Weights of a small image classifier.
Data: trained on short English words printed on busy colour backdrops, 45211 training examples.
Rows from block 5, named by matrix and row number. Rows with one number belong to one neuron. Each number is 500 + 40 x the weight over its row's rms, rounded and kept within 0 to 999. All counts start at 0. Numbers have three digits each. After the name is the row's rms in percent of the matrix's.
# gate: MLP gate (model.blocks.5.mlp.gate.weight, 848x320), inputs 0-159
# fc1: MLP up (model.blocks.5.mlp.fc1.weight, 848x320), inputs 0-159
# fc2: MLP down (model.blocks.5.mlp.fc2.weight, 320x848, transposed), outputs 0-159
gate.407 086:453496548435469546478537492489585477551488494478546504467534582470516562536475383443554469513390427475499460570492440461504498583484497448531548517531515498502553478496469409558463530514526570532501580523498487514458489526413551502501469388470536501499452512482516486513493515501486452568550490541509459480496581515460536468540468499537550501558477544492550491446501473593487482532580491446478532532491488551566467513442508541543503526487527515506537540551399419501528491590507485
gate.408 029:446449493497502452460488508488536522491497457527472572494510548540499535523479507494516453569438546496544452571443457500520475519539522491480524503541456476496459510521504526496470459554529495510466542441554561546505551536498542496516464402483463501515443507482525478557508428480515564531601502495462491555523472574513459584470496534508420509534522516526513433527525441465522566497446508491552514522492535485448442523497540546575465482538484488469565467532448554462562443508504458
gate.409 056:409474507473516446564414511477521550523540514440489425526432443561438551488462503469520549531523490478551506546519509538532475496480513478459563570522522455526456563533516421473538497531560477420498466474578459530487519508475536482524548495470494515478547517476533553500437516488489538479462529508524488441534614467560492500536477469480540502521451535523456480488469519462517469479463499480521424485508551488561431516572477475514562513450510495418524485538519508465498517528440552
gate.410 028:520485485451526523448520476466535470519479535514519509470450453506524546460551436502488522520467473478517506447550539574448525490450521583511498446444551530464457516552452526494519499566533484475534478466536543496541459513435530498554438428495499519476525546482536518530533485546482492531543502568618470497529505509493567505480522452464549536502460449466457463395517498463482472512551443530416488406479486554490496479520526472483494502495534495511575468509528460445493519520503560
gate.411 103:483492427532479491587489474554516512473565561538518593466503517546393519469575491488448546530419421545593466501544491506469546476503467557550554454409523489472404566448504520513485522512517481507526520533546480556458555513533456472486524465517474478546424524553491547517487544580490544454473495439594536519473527543509544502531529522515499547455463547563427513494436514530529489535519510512428520520468447457465491435521553492518462470515455464494434474501474515509540547454545410
gate.412 024:444503463609524464494502544530520502489456525565526513467500435510497513491474476434443500434514487471485575506510486476516517554487503528506542522497477517479493510550471503491565512442446505458540485585456493455486498483521535470448551488542558506401521562508525467552509415481429476476487450525455533470495529439468537497484531538579558493536471498493531499452529478518561425415518548481514539467558450518493448500462534532566517489515529504513484481474477521517522530485421413
gate.413 033:576578549557502495499514480545501447467536514456498550542520445481520539462472449504491472561529508505552456490488457554425501528531467505564491584441490464476438499526453489456445500509517483475512420498439513459450566509555544459496506466478518471474532507426508534477521461542490433516578519551510479493560525443467489492494483517544413520461496527593486489480514559471468538428479530528466490464519477567506499513502497502540520523507476495558501465523483499496575450493468492
gate.414 034:575426513492526512520536496516488508473497472468478487490467414549594515490490560526538539455498496399512520532495526455511527488542498575563452501477500479527498475562501520462456471480533559422480511480562579479516508514480478587514518472515465516440587557430521432571529530455528447487478497519471550470544525541457478466469568466484524490453532528494504514531455475498478514592512552505558487476416567448475561482498464498450504562497471493486525441541527432462500533406577457
gate.415 034:538467474510490459496522483461488450450516416515459494559518439514492463581490519532485532463501478463452515580475526448563560533533535473487491448523402566497517441523490492510512520486424478492393511515522479495448516520489533510501512505502521482474521537521450549519563473496449595470505536543493540509528544505538507480544435466499512556508539496526540420498483586528527527434499547605479558437527497481521511482512498453530552503582490513507536460504566493515503486464467541
gate.416 168:578442473596540490459512439471520546503488451524585519529526457469537519552511501479551436560528533538497539435493458519537468542476544488505480499442556471451543463435508501407480486447534536427469570502506513443500487537484495533549400458469479548538484495521557463466445461507446535574558501568468478428539485486498436459493481470546430468524484444441499569562473472548481558504533540538504532498590539515523507497512544474488543530463527499533446565555528477446486511520452487
gate.417 118:429405559546497477585519516455504479546540517476438550544518547542535498463475473477550528453456546555512539534474541510488499471511495477485518542497460510536516487557501518506501489500515562481610516531518532494447522497447500494506473485488470555525477529553505494468533475523537453541562472486412502427519582567434513459500505475431528467472470483476572509514543488467392450495538539552430465542456429552538469520491479515515524501499464502495507476448542463434523543474482617
gate.418 103:475448576439547493504466498497489481455464447515501547493485477561417533491496466510459514510435493448502513371426501518431487507520546516458504464523533504410474495556546515433493474522533452448477521560521550527471512451421457505491514494453476573465507577477473492552571478430478450452570519521529490511513407503465521509498472510487565542460566554527495521523493511525475545486473469510492474528548486527564493420463484455437518524503555472468554469485476488425427511535505464
gate.419 181:498556573438517426447471513503503522501502519519521500518453454520464517556494561439478533530503549401559489520561586485492478519545497478529458448502584477481514536550500545466516521417476475588475474512537440547513513579476439485505567435480444434603483485514435492504516533428496511481512480498451524497467494496488512470506500492417496476499486505503517538489536414430499491476503436489568470580490510558543532517534508524443497469494504557494542558457470531470414460458466455
gate.420 173:513522545418397530433477444508489495504470457534452511493444524464473495454447531503560517556522514475492481504479502523499462493558504460520523554538485546523507555517512495471501509566518484594529523483522452520478495564508529481577475419514598427531521533511507529540522504384604546480517478524430403518504488514508452557533512500522488530509492452467481499509560465540516501509539493483490520521591463501486513476533481495471499442541475498510565549470555503518436443590523461
gate.421 032:450471476544535476535511522533500494482528536534482495487482511499540501488464549467521485477412455450465567526568504543598477545553481564527534528485500510533472540520520427520530661512525527507473534579522457520541496527499514577448533467468450542537495546516493500515513498544473495543557540495430517499494461549520483500494524514513471471496506463481591423493487511527484484476458501526537435501495499462446439454579439455503534542548479490506582465486555472514498521463472503
gate.422 033:531495568490488468484409487593441538524457569462504536551595521462484515399547522479562510501434482445490442525514518504512488521446470637554498524487530503488566536484560553461457477498487521563534429525532517537484467464457502440402517534562490553469510528468445419498442567509505481468469556485534440476542465555504511466543509552455451541455460542473515551484500511565473470481465498454507602494486494559533532485511533521434444514412457522480460510537480404544502505537487511
gate.423 171:539540517494551469453516451561456507540511503542566421534538546513567460488547498487529466572590548544431470459502587579429591474521504508460562489535526462502481507465470484410602491518513468508494525500496440469523466500512455461452523492544559532527464506504502532540565484481579446493540535441529535508475546558506469469488524478543514502585357513584462443503492498504490546473443495534524472510473488550475485507490528471557519507495566466506542499442505582518490578483504534
gate.424 170:448521576552501536476565436530518565541549413460474493493501471470588484458439505502466463546466483523526534489542480533603426500439463508549576492529496526510517461481572530447530518470525483582450550515502471483453500529518442528488468481553528500590488548536516526489534520507539564492504544495493455440551543503477417447519442464525539384564577501484579488559491537507496463464487510500481443503552427518541438492494491454490490520434498454487491550534512519562468481569451467
gate.425 187:568532481464452485518493435464543549489513474515496475444456487526493516563453499537548550483543496561500494572477501499572540523519511479495509495523517537522507486512568488470465481524447456489475490555579458480548574508499472473501447516470510510503510508468441518504557515509489508484542494431558550492480532509529506582469493477540407482450455543488432522493516511493450553522574477536494439506542449489453567517559542500527472446534517526518500415519583477582545533436460445
gate.426 047:513534429486463534462463501431426478486429522481498452502502525428462436483535482550476511530461488478536486463464546555471500479514447501498464482478541560498502458512433491491468565540495517484488502482437519541482461493494525485526537485487472531558436493564530511482511549506465458500512518445421493541523488541498492502499503469493543557560517508500507504535551485533461497489606397543453505510563474522483483549452505464488523513484457452445549546491507440495470407517550536
gate.427 179:494484510535519486501502558508484496520426506533588515531497483565438508533462554494518605493469456445419527512546512487478482580512474525493501575497589575523447497512500469465556555366510480546547440444543538510523508489542462493476465501455489454459499519489503548521499486562435531463501513528548472454490484515542555469487577524464434396468467564475516465520542472589490466486519562507502477440462417426481552471504524530473527502522495517511502504504533536470557495417510542
gate.428 030:442506508434525505568541510501452440518509450475527484552469543472520450467464467507429506499528493546527530514528491565551489512502532553586499399459446427479556497503488549544516562507562507473436491537548488482507389577459492448525491495524538481555493435473494540580566474425558497483519473517529504505481496469426440533512502518507585482558532543492481438480479496484495439494517486478438457469497596468544479594522478544508440543467539500445525544460576494513463493542592463
gate.429 056:537472520577492537493533453560424517476503441447483434464478569564466536433499463477466517520574536515473488519462513400547495554469482505492542502497458560497484456549491549515468488534471506513503566523510474523503438545487563474519539504522425436436512553506461495555496495576620481508520504499474482472510521458477468510479465491437490553515523500519493485504476531477430442496476491512510555523538490548500499513530457497381506544654545472484504472469506504472474475528543533
gate.430 172:464511542497537503497558490514525473560490506419541458463528476489503530527522492471523482430476480500524545470613451496457501487595523534525570499475582501482475488515469524441454488473475552535472509464455511507473497461566571498433418495483516450483438592584535508479544468569576541581442442517468470472519527539466520465512444513533500535496504451448441491451511462514505532548563499545510528466508519453524472469434462476537441495513544535636475537575511524546477457558432569
gate.431 074:522515447442492492558504475401552530503514471552455546438462490448510478485529535534516519545560518540507533466540531479469509485539545396543479403518488488442508568494526552488571579456504495541566543435492571507551490451481483469404493493433469455526501532515467498540516513546522481431553480530479428506512497495555479547513483489495475488478521510537520518472460494470521397419495430490499565497506471546519576519469488502458504436518457452579450550467479516567488547461541520
gate.432 041:523538452472430488503516441503431436566522500481525514467572526502491500465498506470503494563427414514488488504466508519518487575461548451582466528451523572537528381435486436475529540424549527505546524445494488590503535623462574500488428516509531476528522534496481471493532459437477538543510471521513534428505548481490433452471426521570525503538470473450508477526428488548551546472452530436564564527520385554451465518487461531471586466477519490490530437452507520521481559424525600
gate.433 044:534471488535435513478585523413533590451453550526503525452541518576485487583482529573495509551463487444489498443561441457490448532483439509515461526536424396505501451500487495514494455462439505470499518551411501419471566457502496506467472418490489539482476486506498569518463540472480507480529532449495463493498437530445527559458414510422549513517514464554502531551532485494484587504494521544554515512545511471499470490479546451560463473449471487507502545460530497475417537448448414
gate.434 164:517477600473492516524483519511445486584471468562528475507523524567507519477438464487509520391516501517605516482563525560507510512519503454501588509467531524496517569482499479427570513452522478495476400476464479506479444424466500488502503398507520545493520488585412526505492450481504578551544464565475452483474513513449440512471486449498512465428451497510504480490537490500518530516486524524467489567485367539562490499495486625459548493515451466481431517450495496554440521472551488
fc1.407 095:517473342532439501548478499519514493485499468530474494544487485501516464393443604494472573508530484485514534423501498507551459524527472498432501509492477480467531524517466505442456491524453509555533552477398405557421435519546527481505553544560487532460583510506533495602459551529476536411503470462513531557519504455532479452562538500475416494466535464555498507542505447448522495507484503494518500527510440488527490461556479494487438492555542475557512511485581590452510443462535492
fc1.408 030:566524469454577572518530535561484470457513508466519446534476503406552471441498497463474517485564505484550504477473528551467530485444500492459432472512502516514468452460496502486580489464488531456520494534530483429478503502450521540435526530541463516497471543552541473520534425517506470463439533490486519469511531420491461480554516468466431553478513510493468540481587560545509444463559493499426491438552493553566552431544417428529500406477459489495413485490449451556497538518450503
fc1.409 065:462468536441502513470593482472517482554529554482523462489532535449501541471497588510464477541513421491479525518562466449558448496519476530459544482480550543465567509515506523494561553552520503446501464479510481529572527538553503459467518520509548480512463563465501425469484481503478475495536489485508523515529433502555498531500462474445550463512535500501496577510470503412507506503492487426440432487509481507476524488558497505562491496502493509472568484602451494490460518502485470
fc1.410 023:453546528585515451503483505441467430511539473493477445507589559456479498446461540521447455549475479506528484511471469498502468437492537518487528561486491483505479505406572539553458464516473500449483507437507533527514541517560462439479545487491482538512491451533450443513503529512459534485485497390429581479501459523505437461466495530506534518491542504472523475527566439471503526501499474553483550511447535446460488461530461470506522521471558505491476580454520537539496403545501465
fc1.411 114:442499578496535464485536546482496460442505516504526461532498501464454460484545480505511447478574527443457621534489586463476474462475480559499554562571514515498501504452481525531540517472516542520462532507477528502522489486565542509473484551497582465467465520537509472479511473493475504551526506435417499450551553417518487516431510530531517537548511438524464534534542530465488475483487513499450435495510499513464513553484449562486570506508536502474523502565494460527478506486494565
fc1.412 028:545482516540466459490465463496509480570499441485522570543443503530533529475538457371538449497519497507528460487488514514478451588419493483491495554517518555547521514509486481479558516525453488527511485524513486521499432548529484498552511526500595480497459540497562482547541581476474549519543470503535462471550482492428562537523463545485485500533462491552514567525487495457507550455440523475423509507551444493527538495526497466464574466550497508508463439420479558468552482478522505
fc1.413 028:496543525480452548488424477494486533473523538526432498537501440525517500483474418527511507503509422503540443512535507458437492529469544486546478568548495478565538522468464571516478511521531475527555537504441532505528518455533558472534469533546487463521507475483460414522493530480477475532596461573494550494505429498548434503513490567562490488516504517454470523433439533515479513421558485527428506522540498517470521506467551538446595520498471526519534478570523465502514514483471408
fc1.414 036:491523485502513494449449520529487536503508443509532469475431388523519523516471426579467596465544481500462509469565533499523521481502551452489538485595459513433478469507465517486465447512536483429547503525469492458535504482426582519450484549527493474475510516432455456510546460475486484499507475422549493538477497489530596513459536561546395472473525536465415476509476518520514557575477535457582459542466524451550556479473526448510488537484546447534466469588564484436520587525444518
fc1.415 036:538509451541505459448518527519563573495520474487484509504500477514457465448425560502515494553473461546472495569458467377475551544450477440481519505511429505587483458585490539544538569521444553500557476503497479442520439537448549473505544483518455487520531481473461524541530516555517476486441460510497451445563527478554566511418524536503433455476454552413555490420531538471490515475492489539501525456460489507521454493525502438449470506565522457434515501522533451483495554478454527
fc1.416 172:512430462512490448550538438385531535530484473545516425465494505538601488500482527481462520518585484445483506468501486543515437523466482462422514461514495513395507487486482507509586492529450498455423522541491460411522474545493470511531427515554509531513509541479547487430509526449540558459514518534495523425523558485549460483518514471460471498503519512502502540531481447465518550552441573519548460492574495510487531457484469491468591487497568503564457544521502511439473603490508457
fc1.417 126:462488467513506478456596508497473525484506427491531475443534507481511550501403476480518537550564467445498491446513497582490464532520492454538449482470497503451526528478561557497499519455514480460375501458516470522522507513527534549464519496529531507491522487577433527538452529509537569507487408505514471615499535409521489498505445563494478465447454585502488521443463445495509519539488465499502550484454490501533486538479451526465475541463428521455561496530515483493572501488550451
fc1.418 102:456527481394555446526484439475494521476514499484505510455535479535547510510532519482520513543528477524523507496504506457517572490506567483472510448559523545554554460413531488511447498557579432489451530552461590422391541528484498488499444419524510519478464488497510517600534507516491425508536484532493532523503489545465584517492428488436441575503539453532450539533493442481460468496569501540483455510472526461495553424472486521395476532620465504436509540519457495478479547552474513
fc1.419 176:487603501451480445443434524515471539514500523539488468529419455502466528586514600469505514536540550457549455510518598497508501523550516445539473477493519468494508518538520540400483476459534457531527470555581460549518472575415471508495554447457462489514466490526506482518474519470520533417540464555490501469458496497477476499507495519422455501489489454491482524460546480436512468490554434524529505548499563578460464555563496529439487438425433497485551531493511539507481454453485443
fc1.420 179:527497514529553467515513548531522500558490545486486446493453468492465526428551453586455402520553556564511511511567598507516512469524534561468494519509492510533521463452514506551459457515502568478530525593469482400491540482452524500523487506511529481523530475504455487418394505525491495535459510436471540529493532586519444484456451450493489466524518491522518456493431479446471501487513496475440497429533461485503506410397483451436497484495472533476488468456507440560607483430450565
fc1.421 034:598512535469519527530548548567459531479412469535499495546507492433505497453539511440480513504539467572518506498524435547422571541498513452437450420469510540432474439474547527416521532557512503539469444404507573551466504513456536558536487423484452463513507520560511547526502524504545490523496515534519515491508515499527459500553488428485503546531515488516588537503501484485459576559495555526509509521475498510549448496456484484467556434516546419551473522539425517539453539482561547
fc1.422 031:433566463473493514570531504463425482447535490567473526434517505525505536540462446430477488536497503496496424444473432531445534439494466448514569513533441483460430505443420506536496483568461487507482539422501489517530467480501499548533520488453502501481496483455535422522490476444491465588467497416502539553434508369471467554410481458487577477615549469498455511505447542526553548512477489537483510503517550464505475477500535532507544542559476472458530500499516474448472452510508472
fc1.423 165:455457466538500518529532537477504488473493464487472501507436451481434515503480540541499470484420436507530560443504507448550367524487467569483472503522511527526477529538566485574338503529546535463509525493486520552468498486509528485520482495486434477480500493509562489501462472538419508562472498564467451495475462429542530535526437532468440511436574420469522592552464508516508505490553512509506470514475485498489517503512549507413525471511417500443497522553506481552539436544528450
fc1.424 164:611490412463495555499420582509437471493491501564507506527523496542477536532514495486504576458460509474478478510419483433429509429531561464480428460487491489551457542525458440550481504518518515437574448522482534544544478469456518444475533503471426556476483470431502503569492508531429448465461496527510517546386443489564539503485582501465469577502377571546443498417559494471430470515553487470435528477497541505471549436500471543546478474515534476543546469498489497474562457475550546
fc1.425 183:524542499527469490503441530513415566499517450486534434520448531501484483435522490528507482524487509474458525490579600516491464508462476520447608575571566455462472543454515452437506534493491505563506516538532440510524541475550483496495492548478494499536480573447486486512585514519483497556533497442554548532485498516494480575561461442532472508501486477504444460418480543456528501426551544489502410525573496543557553492485519525517418485520497542509517538610546520431467525463466499
fc1.426 042:561472478523541455502518433468541515467490519516481462497562408468474526478514526520532526483522460558513530505436550494494414485532588494506420583496454513504479508505500503472516465573496551467508531464499496473567580560560498500439486511498472438501448543466457503423563506531534547459494591415505456512442481493509520518543450474518512457534506505480490505514505491491562419407512560484520413526568487476446432486484559505444529554508525583544541567424462538504523517496520519
fc1.427 190:478513502509516406456464449516422550535429490568569531509501467548543428560483487469482478502468434428441519538455449505523491519528438467452464504549545500486542514483474488438509508467444466527523455508466486506500441444573458503470482425531535470490493463514518521527488501481448560537485493535472473460475506481476545537500455526585517497493507532457489515437591454482531512489565565524525456522480536462402500524447490480444468474507502499504500567511489513433499523445504541
fc1.428 032:522442498531458521484466499524529477563488498503526452489495464509434427495565506519487504453489436458559545522497545544553483530503449511502499454499490508539556537525485462473519482465503464545447477446437508587495569457465502543476449464478515567491479497505568481510488476590463541548515454469555448532479514531502526481531499471506531573445464477515467532507480467535468538526538433573504557500501537456542543426495522513534518419430482571552566555415410518501506512449493538
fc1.429 053:533531523566478563458457441552435474499529469468468455552491458571514473490436463493496512510533525533513429540482494487520497577450510477494529472512482520539492510543529507517447540550458560518459511479466465547456490518515503525469527488545395478442485556550550494544507428561525485536464460560487451477458484443475483571443495512449439536566478394518526488504535525528442466475500521498507548521535497552485546482573546543443558542595512505436429488439515455553473501522523509
fc1.430 189:574546567466500519429527493506601460561480485438598498512536450502514487582490490511518493516515525510503507482561504509454439509489568547525538493529518487502425533474510466487524536439455555594386480456475528568474535458463490474473474509497465543483523573484502525526492531565471526513451375471523458487439446538465521467441472464484538459454510495499518505458498508526495465483516462502399529509531430412493499454451532477529443412454527521505482529569520473519474498567495518
fc1.431 071:552502446515428479493451493520500539428497485558472484486584475542609469451477474542522455530510592530440473477428541533518472540502484433497471505525480519529522523546539511498497521494493469455546528541516496534507479468482614491480493415450473457555475437501456498462525503486546480543554508493462506499532455486525473517534437544548454504451472447474446464448494471486588512522487555589540528496532525512459536551515533489477529448492449473508456402433562513479494471476498488
fc1.432 042:467447466499488473574505524514518458481505513469433523443541422524492519483485559520490467547501479589513461468438457491538513520459480523484469467477505534478463457507561524537497419435540440478494538494560512524423448459539444487515421562503552486484432557508515545528516521561472459474595595501519498470569427554599580499509527475507604510535463477448431481523457526564485488492473477478506548487486534526499564452467484495531515462524497540517526549515546576513518488499490484
fc1.433 049:482533478529552509505466564623505432523587503515513439509499457531540522527469472527549442481567507540509449498519501455594568479500541487550478463547493555537578465567494495472579494499527442545538534490543484441532556503510511506544473500540512548508477521424440516498510549518552489468460460478484465493420508460505499486437488406466462538453467541514456499483531451448485521495544496517530529518486530492538525472567496562444520486537553529548461524484442425483527588519493529
fc1.434 182:548551519494487541545483539465483483481528529487531527545544502483516490446488479454530503464542467500542481478458433545416444612449493463530472458462487566448483505531507505479528541463509516477470463514385453466521496504493506502596542439486475487445541494529464526509515545505496522507519468425536546530495554471482498526463520546511559592506485511520578561472522442515493574518523568498458497555487472492454505510448548439438504495524467379485486504534517481471559474510563494
fc2.407 080:579502535461475410463438455434508484491509534510496438541536454436520462516455490486470496535464548491493559575486535490519488590441432562522541498517448533425511441508466516486464486555497550579504495504436444477496476547573497528529514424467522544430506552517494529435599464422533524578513447526505496490467556496486522498520490441553522486543485458482566499463507464534484485535563442530557466510534479499497491550502571570474471527511506516445459496520458472532502460487526476
fc2.408 019:478474449472469528491508529482444486567482548528498522504426549529560466481470561477519514513506500458479447538502460529457479556584551507450565472461555567463512507567519474495521516473493495486452491491575534522494457486487506427521612359478496495459506506462513455413482529451490478463492483569384444466525553531509503524485484473445546571565489447533545450482421491488438519567473469445548479519491486481449481546511530467522464488489535520496520514482492500472510492548550526
fc2.409 050:551479491523482496470459490500470505502503491525562525540532519565529449518436530515612489496431500529472433559516531493474490535507521534565542402488509451514435386457464520514492438476540486481510465491503500542482471539493446509488507542532449499455546467513546499550428504478531518486534480564481517499548426466481506413462505537561528495529528584441542446487488500580495530531542474525541568541538516495572472494545479490468525489500464490515528502433473492524486447456494500
fc2.410 019:505527562480480546504508502453559459506509547524506493537494497562548563459420502548572498496527459511538503510562470546506491528516458421581483509483523553478498471488474461494524530490520438479520496423505467500550484562422479530450489484467473504531535574469478573490462572547489490525478556548509516502468526463530547490503569492520483466447454490428570479552435462532512428493465434461471467502460476566495558482524517579592468495441503455514487463493460405486577480436554587
fc2.411 102:449595513421468491539556460491513522517478493506500489519467503484512469571513519472495488477453482476458455535489492443472507503540553471541498480512476578485467457441570451473529523486468490513500464515513512507484551458494466471564485537519485510492496523530536539549534498454505523474547548559527498536560478548470559418482451511534545431545451535473475399519511478536491521510532533561557441520493530561469533435596486512470493449458489549533482468468475456506469590533490475
fc2.412 015:457508513517441512484525481421475595506433543520465472428550499452533514566518501591522494481489444521459605492519487455501574497491516444549438459472477520556485550504498480507504446518495534533475485490450506467551513498465439575505501450544485512579454516490490562514522461511495448453518606507480446568439479486525549510489479464448525572447496515444520464455501524557444390508524520510504573458436589495524495516524430558532486457483490466490475521511571449514531474545531433
fc2.413 021:557503558483633532507455492486482537536511487514546513529449564526520494449462545490497530502515516494474464505540498528541519483519519517425543507497543475487449465489513526508505492439475632472451522500570473469476588529476486440467491550489581461492511490486525533496519507533479504502441492492460461479421439525439519473560426517448466518538491428604538458536542542528522579560458527484483544507434493474517464500528479548479480554533479505538463536506441493532430443568489517
fc2.414 025:485505502521466470516532490572437472526468470427467522461485584484498441472531550456424552565540627515557459531469524504486434477481497537460489511448456455472502553501566467524523535555516488500473499508527557499446434560513420443505525507412528460398578491481461509514555556469534539536472467530489482434466535503446510484501489477485549517535463560568586478455501465505469483473545549544498496431550498506465487503527477526483568464587441449497509470506524523555492443465511525
fc2.415 025:446517508452429444482462499486418498455487613462538529452487538533592573472578498488522515486546484492427479444537485552459513499540515535547444485515501478523444516427504541486513510471496492429488560565520533540469511471543465475565605513536514511504507442462496408487488457480450519460550442503482559524481495484458441526524463422441529556508447516558489502457529480423463439540585478457465524559497546491434549509482462481528571488514503546531514487545523586477510523532457461
fc2.416 198:456547483423476517499532507462484555571498601530506501512500491486540494530516556500584475454478480489436563530503548538578563508458482477572549554451421539430516542433531522506460516467512486424519538559485460504494508620427536451502446505561549528508462493480496488481495534493525510517487515497473503508490457497457483496549550405555550519501594468441498477476492491491444539498448462521561512548491527530497497516507498520469528533548460415494501519422555506490469475491491478
fc2.417 115:493600541507414443489503513529521543548538516460480430555516548474503450478487521533540585471505537542396464454474557452465521509546511479498529505482448460524423468480470548506470487527572445554496491431504595521516521515487556492528467489446550532485525451481454483465558591461431442480459522493535525512438474493509503497558517492518528432433571508451510516476479435516525471577553493493402498468490573587510552520509465449480435504510496534487491507510496475488561479447476525
fc2.418 091:493512591571473519550512537505478456477531507542507488504490524528546367474465527523448570493527534479401463554485407386491551426448500509521553487451518489514523600467406470464525522513493501564499554529543517464476480466503598493481454563528502434470578441537499532531487475555493432470513490530513458472439448510544509528411417503537497496502422507505508509529494495500519458498489426528458508460561538507542477499508526471544517517446588516524535521492499471484426436522488496
fc2.419 208:526517472535490540560434500434539486514515491570475423462543421540478586477441514554430492475480480491470528443530620446522487541501468531489507508579542457476486470515530538529505519568488558608516489503552463476509549512471450436493442544577464498511495506427441587471533508536408492513464551494490511453473498557432528515549571516498492425493507510522483459476494473543533529514490572561457511538494531558522505529560567437501476503495503432533529441487493489496475525473451455
fc2.420 182:507483523458534486550471467472548458518489560572506479536519493539523512491616473419499521475551499511489507495434435520491530471492550477514515528459444529549498547475477521452434489529464536494563549413505491532523500454459484456440479518514509471530525532612500476486464504519539488501522521503510454484482458487569513572490523541529540501548467493548435528524475544430514506495426465501523471503556543471438453505547520491593503532531471444496482455453503477465480505527466585
fc2.421 022:475559497468393503433471513490492438521474535496532474512483502504505549510443491557482494501460489501456481506535516470549486523472485564523527542531486560556506542535528397549448454495582518465473526581441454548546496493507491440409526489465583394484461448537570490534441449480447522465507498533531531518452421516524517483573500523527514472457536519516540495484446487550515449476455483523546447457515486505399517509519536464542455584449507504467538482462553412505507543446412525
fc2.422 023:522508548542480506454521434522529527553532541448481481463582457496502502505525506516523493553546457474474535466500590493481585453527466564528485450481484531469533511517569607459439489502546525473479495522443498504554482532443473473463510538557490533563537443487501512519438571471489527537487478496490456410504526526492459477460510519481398484400492518494425502500497512440505517459487520460514528535536503577422524482519474492515441548424515500497468507555507550548475556522552508
fc2.423 204:422486545472563529524488495487485517484534520428546484504490517525500492540517463479504532504538493504501484480473487521519567518522403464448531569461526514507456471534545515496542445526452536544533527449462494510506457491488438503517567492555500496578505541545544541515522538517457509524516570456450477468509514548465494549545458522509495493488489522564525539459553458540518453509524554478518589497548545414443501560481510519439451469556495532529500494431519498503483461490519560
fc2.424 199:533457530533436502570510506550456469501470519489498503466499385506524485460535480568455571463623490561531447447494476520453539502472439481431456462431518461523469497539471482438466532509460465583567543507562544521470524532502496493471507487511499465493499458486435466517579490539507416556464487444585438513434530491540409526465496511467495472447474556527574482473476477462579533462447544525407531562496505490575457441470557563464483467545497479482475420570420561471476410539531500
fc2.425 214:499481495495516483506531497556525497530482476540453505488481474438564521464459524446530548522464475418574528474528537575515574509530534499528540454523610471501532525485550525427488495508491431435506436426519462466515535571516482564503496439662523516505491456540556471533483477513546482439467447469507515452520486530546468461579562506462580478470558549505490453495465524598561534538530502458537503513458481458489424522502583523521502497472562496476533506489475502531472445436512472
fc2.426 037:430522496533480439530499570532445448508410387545530519515525441487563631510566463550477492446556509486563485539494497468479461550447475526520502428424481469439441506505623442531527491506448475533469437549516488480454488488563516437533496437491457528516507517544494525526551456482540489483462430535397490512474545568481600518545534540500575545485497491546545531509503492515494558507465545469533466512455441557548509469473427497462534527445521451553448492467522485569506443501562519
fc2.427 186:514513593516519538507523484497573468529487406476559537426543508462494506493521475458494534596474508500481436456453480449479411435452495476416462450512471572488531411484463455482546499490547511539557553500554538526492523510547497517474532496465514474603557429544489434562533564501530497471582506446551557487541542435501515505489479507511533505506481452447478451495539466464579459467516463447522522549556429505476553502514499492463463446512497483519487438477495449441535538570482485
fc2.428 023:509508486511507550454524449480499495511479523496437533537446492483424501478468450562546533474426497517527503426469570499520457515470497501503559515501530563451539528493527509554549497462591491452485488471529479444446582523498499477476497534486521573482482490450467508503494604523479480460522518473421488619478498434507523522532472537528547513511554524514536470557559466481451449457513552472541487497570616528493480524483433486437535496588572505442463474528555496480498476538518461
fc2.429 036:500476504516507462462513503506467535503383513510470511470502493448454471455575561520514441516476409478503568479485506483567463523471470526513472441482494493452492527436561553472475470463460470504567453534467476502456505510470528532439524528428564433556544465508512460471498493464453552442549493568508569492504583576496536528516506443494521517491521500547522474478493407525465491483564536531531454540489436492537493507401441493478508507512545479539537471572543504538541524491427533
fc2.430 168:441508496531481466437501487476510511557447524472487507492500478532468470546517469537554473546443559554531511492490549499539449545544558517503478491532545539475516484480515435350483500409532449458497469469559522464562450509534528515515540497496427503543495448480497523494467480526453465490521513549469456474519539487506533437459514533481478476474431572521568551486521455500444466512544503505529501428491471497464549553515522514504501491525500508526517492401565504534563575518469544
fc2.431 059:435494536553479501511535453441478436468491482487532473513442419498448462532534405437529552477496536485542551480547477459484432522457462507513601484496553430452548391480515541529505444423467448551470575510513499556560491558474461483464516507529471507469577504483464543565452501477482469434447517510557505548505473549533488540532448467417548487544529536498518553542513499499448533462505480481491513541535520490498496501464558474513492443513537466452533576569492459470464445512515501
fc2.432 029:514437532488501513491501466459555532477498502500499516575571536445508529516493494535476510420478530467510486515560439494511504453528468457503530437460426532526560549470444502547536520552450543529547464410496440505494494512546539543563509505480520492580457482461550475401499481481430572534522548450568521486494438489475461614526443461536500497509493483497492523513562537514538489483452489449468468518477454476484481517448474452499494520504469474487544453502482443505511533476566434
fc2.433 037:509527499406513452538510512470438559474510518446474493513517492457474530571502560457507481516514485528554486505522513487452439534562492561459517463455525595408473497522486539495515531474492472470533466481476456489494475453492527574567470440494489527494454543573474528524434477499477526513455511487483487495521549520522421463500533484587538460526520500479530432514424529466455522463508462471504531481478453555558442450474551500540494535499454529460492466519485539533489441556533525
fc2.434 139:428516465510511498454471436461477458476470548497484533523572509561531470581481405446469573449598524491497480413450483452442552505494501504498480522580507425497406569516444489526511456469500529536496436496537498520503481518527572426471504538536501460508470476546511542634530483473508503563517513519546503554474433448487505507491531545555476500502557577501433504474541439480471548548484523449528483424540471483490529528540488458499535495502467547519547494467510500553544491452410486